python train.py --dataset="larger renderings of crowded toy scenes" --qk_norm=false --mixing="cutmix"
Rows from block 4 of a small image classifier, named by matrix and row number. Rows with one number belong to one neuron. Each number is 128 + 24 x the weight over its row's rms, rounded and kept within 0 to 255. All counts start at 0. Numbers have three digits each.
After each neuron's rows are labels from the 100 images, of 14848, where the neuron reaches its highest value: "top examples" is what is common among them. Only what is clearly more common there than usual is listed. The data: larger renderings of crowded toy scenes. In brackets: how many of the 100, against the usual share in percent.
# fc1: MLP up (model.blocks.4.mlp.fc1.weight, 768x192), inputs 64-127
# fc2: MLP down (model.blocks.4.mlp.fc2.weight, 192x768, transposed), outputs 64-127

fc1.468:112121150118175134153136122148122104124133119102130159152132159118088090113160151097104140138146141132157105118114130109134110150075142095095105158144086175120153139144139149108108138100133118
fc2.468:137134120128117120121131165100114101132110107116165112094124134118116117110107132134141145118116150117120135136160136127127106129114116136124131124089140117113129174130071160178142124112100163
top examples: ice cream (40 vs 12.3)

fc1.426:139125148116112122102128149131153150106092133175130103122140103108138168117141150129121122162135104172126141170140148138136138118159098132080120180114184107134131135174167162151147149108127133
fc2.426:122120099107149094101136099127127132119090126134155126172129124125156147129108132074185123151139129156099099138133118135143169113109108108107100135100103125086130135142085088114129137118136145
top examples: count: six (44 vs 19.7); arch (34 vs 13)

fc1.703:108111105128153121080120120082115138113136120121113145097172120097160149157095107086112117126082149115097152168122150108148129130097132114127145149104174161161131108116153159162154138081130166
fc2.703:135120164114112187075127096147132100135146103103100089086107135126141111139142162153089175098088136130130090145172154159132110153139133139133128146121130126092141117144115154146105150113116095
top examples: light from behind the camera (70 vs 24.2)

fc1.669:106116135155117144138121170123116112104100118146124165096142119106092115149180160139137093119059124109152138146163148111107112100177176132157127088155176089092127130089141091124137105119122145
fc2.669:176140120130126152115141128165123102176161120126145138130079139122154139101144128130162136186123097170152104127126121096096160116112105088131144125154107129089103138105174123123118158151135134
top examples: tree (34 vs 12.1); lamp (32 vs 12.6)

fc1.33:078125124162165111134139123125132123097164164132110146124112116108115130121174187117109130115127160130159137124105167137126107174107165156134133131095138135146168125136122136126133141108166105
fc2.33:180126163136118129138108081134143123134133151185154119177127135149151146153127106127108152123142125182165122097132116094052076145135110115110135124097076151181156109113116111132127121148136118
top examples: hammer (55 vs 12.2)

fc1.152:123173138115125126106122117110105128097156098143159143145152114091108129118127173147146136159098125124148167099112154171100141154115132157117102153100128126112119139082165085117110139152164178
fc2.152:108132085150111104140130144091130142130141161120138142136146101129140148132153152087137117117163166142091146122140148161112055163141140138087127107131136163103145164147127101105145141149132110
top examples: count: six (41 vs 19.7)

fc1.637:133143157148150166111130107147133143131145132135118146110133145124132156156139149155124090118105107146127156128106157131117102121072133115099150118119073088183134153166103138116145144139155113
fc2.637:134082154108111154148120112169131118149122094144137091154158138124126122136107128124113106126146151157132110137133167068088074159091174135133137096098102149145125135121117124179165097102157181
top examples: tree (56 vs 12.1); largest object: tree (37 vs 4.6)

fc1.757:146131158165114121129123152107072134138111116150137168119139116112136074084155193120110116123094095132157133143106152127090163142154122186114161144133135123107161096138148123063070107150133104
fc2.757:182087181144182099157138187126096173119153132141096093097146105159136115111142134169150116117133141117079130132130130138138150099167148132115170150106164111150126148155136141126098117201141156
top examples: dumbbell (29 vs 12.3)

fc1.560:105146125122105102130160177090102075121090118132156142089138116143106141134115145127138138182103174126141122136095133135133138106136126105143134124130066130120175104127146085138069089131145104
fc2.560:103114158155138156137114121123132121103111136203152112140121094108152143132110120120107081092140133069128134102141094139157157136111092122111133124149147139089136166178124142124130160114102121
top examples: light from the right (59 vs 25.8)

fc1.308:110102161152127131088126168143107121071124115145146132129128150102125104159115128086116131103098143120145094108127126113151127157074141121160073155120090166119155113139103118129100088100144110
fc2.308:139155116122124119174120081145141093116161157113094129100090112123129120091159115122118149155139138131135139127141085125161117129113140092124078105151116151122093147125138137120156124150136136
top examples: candle (37 vs 12.6)

fc1.509:135110137142126089055133113113124135117155080072131174095118126107126129117141169092119130127107099106137110138116071094117124107105100174143146169160098163127127091146127127140096112122133142
fc2.509:076127151134128133121114120138119149129105143152157159054172131143117127139112097135138133104187081132115151147143151108139164112081134100159112136155107142090123108139150110086124088141147130
top examples: dumbbell (32 vs 12.3)

fc1.693:143139187095125114119100148163123137138110098129177100099160105110112118140144134123134167141103160153152183102142076134117158091141147077125094116159089131115154161096137134154134112080132108
fc2.693:146081114130161116147131081121106129129173170128135116130119119155092190121096105150101128118111084134101141142131108098134136100131107142135128160132159143147121115134094167123115106118093138
top examples: count: six (45 vs 19.7)

fc1.674:130134116133156151060144150133104138110107107132125118131113130105155142151096101104114101118119108106112154136126143113162153131145127085112118125123138116130149061113104145128080123090128162
fc2.674:154068147134156136090103142154140161125130097139139117164154134108158169156170090173121166128125159116119148144104111122118127122144102152147121087154123129134131146139093112122148157125115146
top examples: barrel (30 vs 12.7)

fc1.752:105141091119115098138124120104103150132136153148105145111128100108145123134141108117088118113132163153123114121147149137106153120163107135159133131162123144089110107135131143131077112124128130
fc2.752:127111147158113132092125078139157148169087149137132096135098110138115105098086111121156127118117105070099181159107138108102089103148154129122158122148140124128143133158118144144137159088176117
top examples: airplane (31 vs 12.4)

fc1.600:093096102111122146120143120129117120104116144150125140126126118121104115140179106129137119103129118145118151135120106125117110139061128142123125113118142121118117139107128104083108092131155141
fc2.600:090088156156158100147139140151089158134137095131109139120129131119115122095124128149146119135092130124111196145156104150106097113135131066111139110114138119169174130101135115185164130091157155
top examples: ice cream (53 vs 12.3)

fc1.691:122118139122136137131154120113162114101149096195167143144110136102158118094105098089148145095097083132130099106107146101123127138097147115113122111135116158088154124097159116107123081103088143
fc2.691:185162135112136089170128150097131117128129140109138154089120107109135135164147131144118141113144118127172065112150144130124134114157093135142138114112124146172165102088129148096091129131081124
top examples: light from behind the camera (51 vs 24.2)

fc1.462:117160183132146132157121152116139124080077092140133205097153149107139100133137132153138133132132112133164131115107113122102150117139156129167158166102098125144170114139146144117082102132061106
fc2.462:121145135160107143101100102113168113110168176154134129108121120127143116137096138135079116051125141109103141112114147102120173123095156079151161094120130128136094120120141117162128127108158145
top examples: barrel (43 vs 12.7); largest object: barrel (34 vs 6.5)

fc1.176:109100138152129125114111126097108153126151158126107119103155109104136163133123089102123107159140102168118141149103140124136131144115140123078173139145154146150188101157128147128104189107099119
fc2.176:142146123150143122162158104119137132119103164107140148136138132142080181152121079145151115145125152138139141127125125120142113113147140157129132114102097129140119123144114105089141164087167123
top examples: mushroom (31 vs 12.2)

fc1.482:157136166098150166102095135087108157129087114128153134109137112095085150091202098142102081134140139119153110090116126091131160130134156141144135128105108109139153151147125112086147121135116111
fc2.482:168139091136129101103117115144131149110120113140105117112138120130090124115103157137169128117111153061095118149123132167087114125150138102147143140145118129159105162115180152123113120137132150
top examples: tree (40 vs 12.1); largest object: tree (26 vs 4.6)

fc1.737:177105107081132125136153142111117131113091087166122152114151116128143162116119146146137099122103117103130097113117099117125185095163121113117159125139155142105141078115156162112130122134104139
fc2.737:168147176145141165131105141143109133119122122076163146104070119110134155126127153156149112120118158119096110131124133166125104147110144128110148097084116109157132143119137162132115150109121079
top examples: light from the right (87 vs 25.8)

fc1.3:104161122114106128104138129157111136127151132145135183076148132132099114121140139110131111114107143127126164116105148166168116112095182108113150121100100144082163116123155098115082122130140154
fc2.3:133108171099134134162155159150097139138092118149116151075152139133106076122129152139079107156099088127161121121153129112136103156122134139087152121129133131152120132123134127170150158144128149
top examples: ice cream (45 vs 12.3); tree (33 vs 12.1)

fc1.491:109145153132109124126125125113085152098120113132110100102163101113116101113121167099094157101130149101108120154098144110138115122151115119159097136138152118118167097107125107120159139148162118
fc2.491:127075132135138112149131127126146129147163167142185154134098134117093108116133085113146121171138116084112156095164085108088133123164134114144120113116133111138158123134106062125128124112091121
top examples: light from behind the scene (99 vs 25.1); hammer (33 vs 12.2)

fc1.326:131155098126128110130110115104126115100087153106139136135094104111144082123166119137159121099176096136156108161100135110134139129116143135174145159132142179093130128167142096122147197120128085
fc2.326:089144083164165112130141097140128084122114133143119169130138138162108144076121114114133141097145190127122101113165107136107138153135115153098153132129146131113155102122117079124117126096147105
top examples: barrel (35 vs 12.7)

fc1.384:126078174100079113095148123091112136122158147105125151143135111088133145151123143092127103155185126144134125126130119132117118099141096102111137111143128155136127131097120148099123084136087144
fc2.384:095123146100121110141144111113145121155120113109120136140153108133143088120117118091085134162163129099143102133129101111147098111084152081114064119151129136106096136107124134103147111125098142
top examples: lamp (49 vs 12.6); candle (35 vs 12.6)

fc1.71:148155138118154134135116146161094128130117101088125152149121125110123129159151155130094131128133130149131125121115118114128129116124155138142095128080138138112121080125158145130117119158116111
fc2.71:123134128132130126149130118122148157148125137099163098163105099183129082103160177127183160085114118140103159089086148102168121122129152115087149136179149147120151122162132119090125125154095156
top examples: truck (33 vs 12.7)

fc1.388:125170136138134141154142097093144187128149157136150125132150108094153135116096120143081079130153098146149124117103096158136110148172104140151106143101104091131150083116131140109120129137165148
fc2.388:106141164130149112161118154076102166143136146090111130140163115113140131157087114137128109119112137117110153133160168146174160148145165160138131120099106106141122132081177144108140127128192156
top examples: sofa (30 vs 12.3)

fc1.106:113150154125112111137110124151181127068108114136162122128134124113111139131171122143108158103141186140163133104104158090140126100101138117130113137106113129184139129119154078111137135125099117
fc2.106:147106124145133120130150078118090149130158095118069131144113127108148126184102113123128135130115123147131109109120138151166104120151143134118166111112130159162146137144095128138152094111152170
top examples: tree (33 vs 12.1); trophy (32 vs 12.7)

fc1.666:102131109140134135088113148100116142104092125105123139110132132106090139134135149135135124126124107153148116133119159097113159125105164142089120150153164158143173132103159111103137141112154175
fc2.666:123206139158109130151131156095141070078111118147128123100100131116141173139140074149155115119145083133094151163150125123115133129095099147135109105137120130121123140114156097125136154104150097
top examples: light from the left (59 vs 25)

fc1.540:131160183131104120093139145122150089084114097142109162132124116121125165171137093147155160129135149115105109135110124118113092089116183114100108094133139115166136114094136101080126121121143103
fc2.540:117120124133106143157143160132116074121067121141115181163123175159132153134152140099131145149112124141117122138131127106132105114154072118121108105108132159112111127143137137165102128143151116
top examples: barrel (46 vs 12.7); largest object: barrel (25 vs 6.5)

fc1.722:153164107173152129127125137093083121124197113083133112120120106112113115119135134125149131121147133066129154097088111151111161148114114126154112122128152157128134124118152108139131156111139111
fc2.722:177159166135166138107140109075148158157180114094128115143119133092127116185115115144153162161133123106154124120138149125133175122116085142118148153126102113105132199108131116181163130111160121
top examples: hammer (92 vs 12.2)

fc1.165:141159138114109129127157147144110121103117099136130161109152116128104120117115140144146160144111125149115142127120171131138114112068174097137085130130126130112178107103134087102131116109142121
fc2.165:127108129157135157144135138096112121126127142142103165103140128162133153117150142115069099140105143154171120167164132130142073156162104109100124142092140098115133154135133103109114126154129093
top examples: ice cream (35 vs 12.3)

fc1.399:125135102161124105120092120090110172125162112162137124118128082108129145079132139113105120158110123137191115123120131126095122138109132147106145103131087098181134152172114129138127122094139157
fc2.399:104168106124107107121112155146152135167151108128123135120105106102097119154097147127124113156142105131129130138127124126127106133113113135124109147121060127143163160134099126171133137124105133
top examples: tree (29 vs 12.1)

fc1.85:153141136111102080104108172103058144103111130077103153111179091124127142109126147106134088124150097123123147127121092109127126094134140128143146162121135122123118143139149123130133101117185153
fc2.85:093149142160164155146126134115154104124146168169097108112125115130082101112103107142120121111129159076135135136152109100156155132171131121149096136151122133091164113134094142103131164131144144
top examples: count: six (42 vs 19.7)

fc1.119:149079109135115148130140129106111151141173166134137108136151090128117117109129167100119132156146154161142090141100128193100133166173134131177118133106146150146187127135144109132081131138089106
fc2.119:126109128109145134142120126115116086121176118106138133192104146110099114112092192123134111165151128093131172072156138125138144110127116150131103091133116142118096100094135138136132124136130123
top examples: light from behind the scene (92 vs 25.1)

fc1.389:128124096105109131123095118099151148111053139102136151113143125105117114090116166111078108147154125116182094149129139101134121106134137132135120156123138065153172134117100148150136147144124093
fc2.389:141083120146187119154152163123162150135131138176113144121117131153096125103126164145136119080103114121131101134103119140107181112159138151133133140097135158112141134135107123119132134129101130
top examples: light from behind the camera (51 vs 24.2)

fc1.536:123103154125147122128115151136096111120095115138132141126168150122122138118141142100109140121105131127146105114112150114136156106100134123115119155110163133131161117182138094157130121109105146
fc2.536:150157143149132135152127122121134131117123168098181130146094118091141112133125073149140119158157099116101109129135101108179149138135140111118151092151129156126100124120116087103130179133142140
top examples: pine (35 vs 13.1); tree (32 vs 12.1)

fc1.641:136154083160144147084106129136157128090159133113085145132109107126168138156118143112161139157077108132117165127105138150122161095129113145170114121131125088128127149116138125072128124118158134
fc2.641:164124120132154159122117108141143137109158140118168117096120135167135116110144139149123082145123134154103124138146105096091145155120143113161166107122158120117112144128061094090133118144096160
top examples: light from the left (58 vs 25); umbrella (31 vs 12.5)

fc1.262:154110183099098128090144126106143152154085124131156123098138143121130136116121079106122102142115133113122121139112130110126144132177094114130116134124124121084163121165156150164144129134090106
fc2.262:145145150170106118135140118113145138147156171130133159140110148151162132129074120121142112126140146125109146105133131127143079117129219118115116153101117112142128118157099118149140098135110144
top examples: barrel (30 vs 12.7); largest object: barrel (25 vs 6.5)

fc1.461:149115114145127134073113148150103161136109145131113172146100132115123126068124142098131073132112169132122148111149157153147145155154131129118119118203107157128149078148160133133086144139132130
fc2.461:128091153125123110120144146121128088109135118114123131119143173127118150157112122106135115094152113106111133117112156093103143098146151129161184119132107089159098149122171061137151124166104128
top examples: light from behind the scene (52 vs 25.1)

fc1.316:152155133167126128111139171137159103132114091136095166133074121080119120145137116122121101161129128116121126148114176107098149099129147121105122144106139124150139119118127133101102145127138127
fc2.316:134135140131153132165099126132137187132150112155139137154156115102122103127132108159087114138093108101137173114119139130119159157112144179155120145114112151105111136110152108139089096094169138
top examples: pine (33 vs 13.1)

fc1.639:156156152114179145122095124154151105138128116105115132155089125121119142129119116092079104130136144114135105138107105127102132173149097125163070106139114155190170137151117132141135127149120116
fc2.639:156119137097140136155106115115097108114115140072146127125103110142138130127130079110153125087081121095119127133151147151143123149136099150117151108176140141092149151130120133145165100149120113
top examples: candle (39 vs 12.6)

fc1.650:081098173182176127127107104138094118082100091129161116108110123120121157151106138115155121147143170140118154147140108102096147114126156102101105126091089142071134131176160123162165080104146088
fc2.650:155147145165079134103135160106118137120125127153127132120084127108133108139094112112148153143134103125123113115135109164119105129132107151124121149130121101182142103125155113102085128162148115
top examples: light from the left (55 vs 25)

fc1.150:125110106104100120093149182103144138120099142144119148110125138106126112143151141100120115113120084144169139143118131074121144138098112156089103145168159145100154110104101107157118133118143134
fc2.150:137090143130107118116124118171140137147110097109092155120088130140129132100180104117177162155114129115139143093138155188151089130097114123139120141125104131096082100097133138126107154154098137
top examples: pine (47 vs 13.1)

fc1.16:180113173096106118092122157167092149111088149175137123108137133111110150158131128112133087099131131169141133086100145087114116144140180136106138135110117126146153084143142130074152139151117080
fc2.16:132149082093168148131140111072128140160114113154115131120162125109133153133135147139118147158060145147162107166122109095111091179134111149152098144105147144140141186169106169104071127130109158
top examples: light from behind the camera (54 vs 24.2); its colour: white (31 vs 8.5)

fc1.501:158112173144125156115146134089081129139122149137123113121138103093116171112138122130097126198147132133146094160126160170098156110133106117116113131076117118110160165159096196160144106156115121
fc2.501:113168122122154136116157127118158127144134149091108153153163150137133130152085140094136090176110143114113141104132106136132131098101152095139144125129157129150120168133141128095111151097081130
top examples: candle (47 vs 12.6)

fc1.375:115133084103154181134103109150089126150133127107136158097122106098140142122108106140097104125138165160154097176126130113134130128163171137135073113104133140162123097150158128163120135122159168
fc2.375:133106075171132138149116075085126153124057179133184081147120119114093091133108151126111135192097103087154118108154123123108089124151113135102122112145104115075114155119130135132112111101075134
top examples: lamp (34 vs 12.6)

fc1.4:105149158099129113129081122157119139139066130119110128110117140103146102086113168149132133149137144094154102155115123109115148131101118060111081123155099164107099162112135127132090137127142129
fc2.4:158142086120125137099133136087122137122084146117108114121172118148124122127106128114094108093129151133128138116149121173137170095126157125172097129134143165120131118135159141147104113098114148
top examples: count: six (45 vs 19.7)

fc1.324:141122178120118148096108142160160091091108142158158116115188130117117153157153127116133172093120157133173131174127159144111149138099143151112124131110118125163204153113129134135084156108177104
fc2.324:136176076165132208158105123138133083113120083132132119085150146132103151140148101116116122130114149139109119151171106104104111131107134114135132141107113133140135135116111163126142151127174129
top examples: light from behind the camera (63 vs 24.2); hammer (31 vs 12.2)

fc1.107:183102101123165142106126116144120160158145098109061139111137106123104132101117102099123160150158126116121129157088111120125114157090126123142098146151119173100151121134157155161131146140119125
fc2.107:145155099137117141149135126149113124133089140157147170137093121161128160125148135132129125113156109161125134163122121114092114125136164097121129149138112088109134147151141084105110157150152112
top examples: light from the left (100 vs 25)

fc1.281:085166128085125119149118117131096106106112116122107121099111125136154100137117136092163119120113141156113204146138154103081100107105144106132151106116121126118150118167182129132116098124151093
fc2.281:113101145118108164128133146134114095112089121122132164116154119184152103171134115112112135171169104135148112143218119105042126160137099161142105089168121098139146110123148081099110081121119146
top examples: light from behind the scene (69 vs 25.1)

fc1.733:152163128143112123088117097132097115094151097152123147155123099125097112090143155110108154121118100135105100111128096133106141128123112132142117112125077140158176146126114132139131143111145128
fc2.733:150178100070101135140145153093090110134159129125134164121190110094100170153133074120159129151118091111136131127157125101159144125144131202144121124130143122154118150161120146155163121112145162
top examples: light from behind the scene (80 vs 25.1); ladder (43 vs 12.6); hammer (38 vs 12.2)

fc1.763:117098133110163102109136135119156121093131184178131125105055115092106165141162157125119142098124131059152156148118128165096148109134106156132113097098114120093098127143124114130123131110127118
fc2.763:100141119140096137148099103119126160149129171119115125097133109109120098127120154129100126128106161139148131132146107124103166144107127110113116127152119157101118123148124101154146149117111201
top examples: hammer (30 vs 12.2)

fc1.332:166128169135079152126123175116124162127068101123146128119128151115094135131129142128117130116129152137137125116143161130116106076136120197138148143114144142102164108106109125112100135122135107
fc2.332:197131100131111138133140130131157111111124080129138093119117129114137102120123128144158158102096130096126093156123149164106128153145115123130133115101180106156138161120094160094112160107090124
top examples: light from behind the camera (77 vs 24.2); teapot (30 vs 12)

fc1.368:165093145153169139118096154134098161129157103100118114088135100118150178122125107097152118137133093099110110127121161084076084113125133144128151125127139117134136135146180148163117106133128113
fc2.368:149168115111080130124179126157167136114127112072147145157133109160133135100160097120110127156150131075106085117133151093100161113148199116165071158154106142125164135120134132111146147125149152
top examples: light from the left (77 vs 25)

fc1.34:103090145132170140132123114156082174117118123137136139077163098118147170140137118127159111139110096105111183115115141113112133130135157167126146106118148143140176118125133134135069129133136133
fc2.34:092143111154135100161134073115154079146111110107112122145122163161132124138136178110087121143144164096129115125152164110102117091115168119111098147145113143088131141134151121125122111099115119
top examples: airplane (30 vs 12.4)

fc1.350:103139147129118126114111101143165108145094129105138153144146129104085138130124085110129073115148139138160134147147133122132136140143124145135109157102141104109170149104180120143143108120122107
fc2.350:098143096145159134157123132114104119084136132088136144165130142101151116125128146125143074145143160138135172150145137089156105092106114126116121106118171159119109130090079099127131179144111194
top examples: hammer (87 vs 12.2)

fc1.346:127162143157155152089082156126060126084138128145140137132134074130096101126092135095151139145166141123117132113122127107150118145092092126127136122138140104128170128108122088126081105127146127
fc2.346:131135125093097154138137062143116126103137170159081136110144088131108149137111167129165140101108132117090137143146112152095101128135139117157092147155152121114157123138091122129133131119097128
top examples: light from the right (67 vs 25.8)

fc1.67:119117155162127160130103156162115119141101152116142115145195109112084140113162137096125137128164097086145149138101129090093143126138109166147131131099097125143148120154120142191175134107131086
fc2.67:137119152152119186153171122096115138145143121155125151122131117100090123145080095127157135111129113140158138112187097106118109113079134155117132117137137124085139127114119140128144155124119154
top examples: hammer (68 vs 12.2); largest object: hammer (28 vs 1)

fc1.277:127140111102135146086104123137108173124103144145139101128094139102109111123180108149105100094143111117166131131104089183126182098166120114127148127084114087101139143130126106134159115155115075
fc2.277:153148098080139110110172118124155165127128092121123082137122119105102139132138119121157175104114157127098124116170168096136122111076109176108122155131113110140081126158111104146126106118102079
top examples: light from behind the scene (71 vs 25.1); robot (33 vs 12.5)

fc1.488:151116141114131136103121109129099128118138087112105150126138099112170108120119180097131155126085147092115121165081187151115131153146125161114131156105120155151152075105153129183121093093155096
fc2.488:096159177152110123132148167150149114121085117153107146113133145130142126115103127138142126170151079085117136133170124070103108118133101110140101105180110128125138120066133079136121057120149089
top examples: light from the left (52 vs 25)

fc1.306:181076147102164141091128135131109152126135112143159091123108114125142118110135154132110117122138123136128135092094120157127128156107107107153140146132158165137141107139182121071115131134187068
fc2.306:173139113187135140119122111123119153106168131116165150151103151128125131184114141133125090129147141126142174111148142106135185094146165154101108151149109128168153086119141127102154131129110120
top examples: hammer (35 vs 12.2)

fc1.35:123147137152115135127125140072125082144095045133120107135110160096106096107117134122108137101149139147143130152114138112122157120166182141126099188119129146110150109117156117118128130118115108
fc2.35:136122162163158148076123107141099104124167067123150092125124141124113127147116150103144131151083130107152122130156147111101140148073081143122091093128112177148101125117149156133168096108098095
top examples: robot (32 vs 12.5); snowman (30 vs 12.8)

fc1.553:162081133132110162141168121126105088101111103099137122098094112109121120112158121087148096124139154147161133146128104140144104096085141139116118154128125133090179086127133075157116125119120092
fc2.553:152143166119095127073117108117112106145130136116112135130097126137171111140122152147139141163174141121123162106125165107128156128136110101143148111121173131148136123122103104107133130122137103
top examples: dumbbell (29 vs 12.3)

fc1.575:094140133101183139089151116136134106102110125138114144111082137107145136132159083073122098138162105083118151141103110145129134100113176114093131144127127174134120154141129155125135100130089095
fc2.575:071170162169097159138138144099144123134146145117129122109145134141117159136089121135142071111135118165139156140135130141154119060087159119136123150127112131185126083141129097106145127132141125
top examples: lamp (45 vs 12.6)

fc1.596:116100153122094129131101095127113071117131113108097141144137144116126128131152114090113131123166107167163142195124154125127097180109159150103109123122141136145147148128158095126141177069158122
fc2.596:162162133143152141138145179120122112137129157114146123114139128125178138173146091091091101106121119151160122157131095154120138164141136141155138124073106127131130108081123116127079128125131133
top examples: light from the left (64 vs 25)

fc1.5:102076176135134158118102141149137115103112124169116107106101103103117124186147124146081114115115166136139119127101142130130154136138123134091109140125108151122094097130121093135149112107095117
fc2.5:157135108177096098147119177100159145140116133125097157136094079147094106134121143154122094109156140121146102117119105084150163137165091126165128124105106185138074141149134138100166133138127175
top examples: light from behind the scene (67 vs 25.1); bottle (30 vs 12.5)

fc1.302:114126145120104087131133148114123130131111095130156119127134136106131124129125141120118150201109120143130115119162146120152130118153124128131097134123110108106144104108154128157086115134119164
fc2.302:144136077072120141132110107136150114120130145091130078108122140123123100072116134109141121050147144125144144126155130087170123126127150097127148167152092148154112139107152141105125150145154109
top examples: truck (33 vs 12.7); car (32 vs 12.5)

fc1.255:130126130129133115140144115103045137122128064118094137131177132104097118128095137110147139170158126142103148179141134106126168135145134161131096131151161128105119135084133117184124122114096135
fc2.255:148135107138111146091108143091089193123149112124147146103148113124106130132128157119111118100102136153145120141174140135167088132112120112113191107110125135166114123118147096119172160130103106
top examples: ice cream (36 vs 12.3)

fc1.354:091088154118135150059141141125133145093116115134111151125134130107139112135141145136082123157090112138157153136101114123146128117071120148112150146140122125093162126115122118090129098120105126
fc2.354:103067118119150116149126152132122115133172182092118114086108115133153160071094139100112189176148095136158135167109130177171114144117132127144102118125151120145130131147058151125134138148174159
top examples: candle (34 vs 12.6)

fc1.513:137150146160137139095140119132143066091125096116089120123118123083101155140138146149098136146131145117138158141116130102113116155103129136137112139128125120144147144088108163139129117117154102
fc2.513:123091136129093120115123139159114090122155137178174147099118127129092132108171168138142174130115144149092114143101179136131140145080133132152103122102089142107104117133105118127143118128154111
top examples: count: six (40 vs 19.7)

fc1.334:107106125129156114134145148090126105107164114159123126111115093093166186158122138158115117137122152134116129141105124134072155104139116122145115114124110124104182114138144122096147104086156115
fc2.334:088132147138138160145126142148149136154121173122168111141115100081181156124124147088134099130167113132138155161176101154144156137136129110094155146126097143128141094093140136098108121135137127
top examples: light from the right (72 vs 25.8)

fc1.759:132113134106110114151138119120143157098133136151121133112101145091075107125184125141132088136149103137154148121110123100140174134095163124140110110151100194091147141108119097149132128139118126
fc2.759:130141170157110124045123147109145115095110108103089143091136142123142141120130141132132111128142100122116111114154152069158129192111110078128123141134130137169132177098109088141114153118133097
top examples: hammer (61 vs 12.2)

fc1.63:144133083144103129124133093120112124119153118135137101130135086122135116126151129154145138157122131160131147147119140077155109156135157136151168114128166134124118118143113112103115147163163139
fc2.63:133155113114112174142078143172118143100161110105113142110121112103159084143170113124135157137146125116129122098092089136116109112126040116107175131132113137118114112130130134146138146102141099
top examples: mushroom (37 vs 12.2); house (32 vs 12.4); largest object: mushroom (25 vs 5.2)

fc1.413:125125093115117108089143140132103106118158130094096130116114137086132091166105163092155113171137131085142140171131173099118136114105175150127159153143168101119118094097119145089123150093151137
fc2.413:148091118095118104108112123154163147139148141134110086169123124108115096095138133139136123133092130096122127142144154089134148148130124164159140177149131138107117166059154158088136135102093104
top examples: mushroom (85 vs 12.2); largest object: mushroom (69 vs 5.2)

fc1.44:144105097122103122099092117137120126111089103126163142175132091109130099124133128149110136168148138184144120171133091085067130101130121147163140132155130122113122151098133147154123121132137109
fc2.44:058157073142127117150129163099115134134134070129113137158125134136159154156133103105121155111129139121180143145114135129117114129147145095133103085130161085130114142121099128151165125154160113
top examples: count: six (40 vs 19.7)

fc1.263:108141157118112163150156155164118084136106134116115177107123114105151122127153162124117126127131139117127129129116105149130167121111151166109130142142130131092142106110116131133124157110160134
fc2.263:159114125142125179148116144145153174160130139141086123143120118125167117108123088096121119107138111072104118144155150129077097122090111117118162138136142152071160149100123125111089143134148125
top examples: lamp (36 vs 12.6); pine (34 vs 13.1)

fc1.751:089105201121155141122114133171129108124101157111120145140139137097110091112189164123080155156126124127188138127110108122147141139122109115102088166140136138090144129118091147132131118148106129
fc2.751:132134120078106098130127157113160113122134144149110131095098133130133106131126111124114171112141153127124095104135117136151114130129106163143133132100126131151108139121105131104122127113118190
top examples: candle (47 vs 12.6); ladder (32 vs 12.6)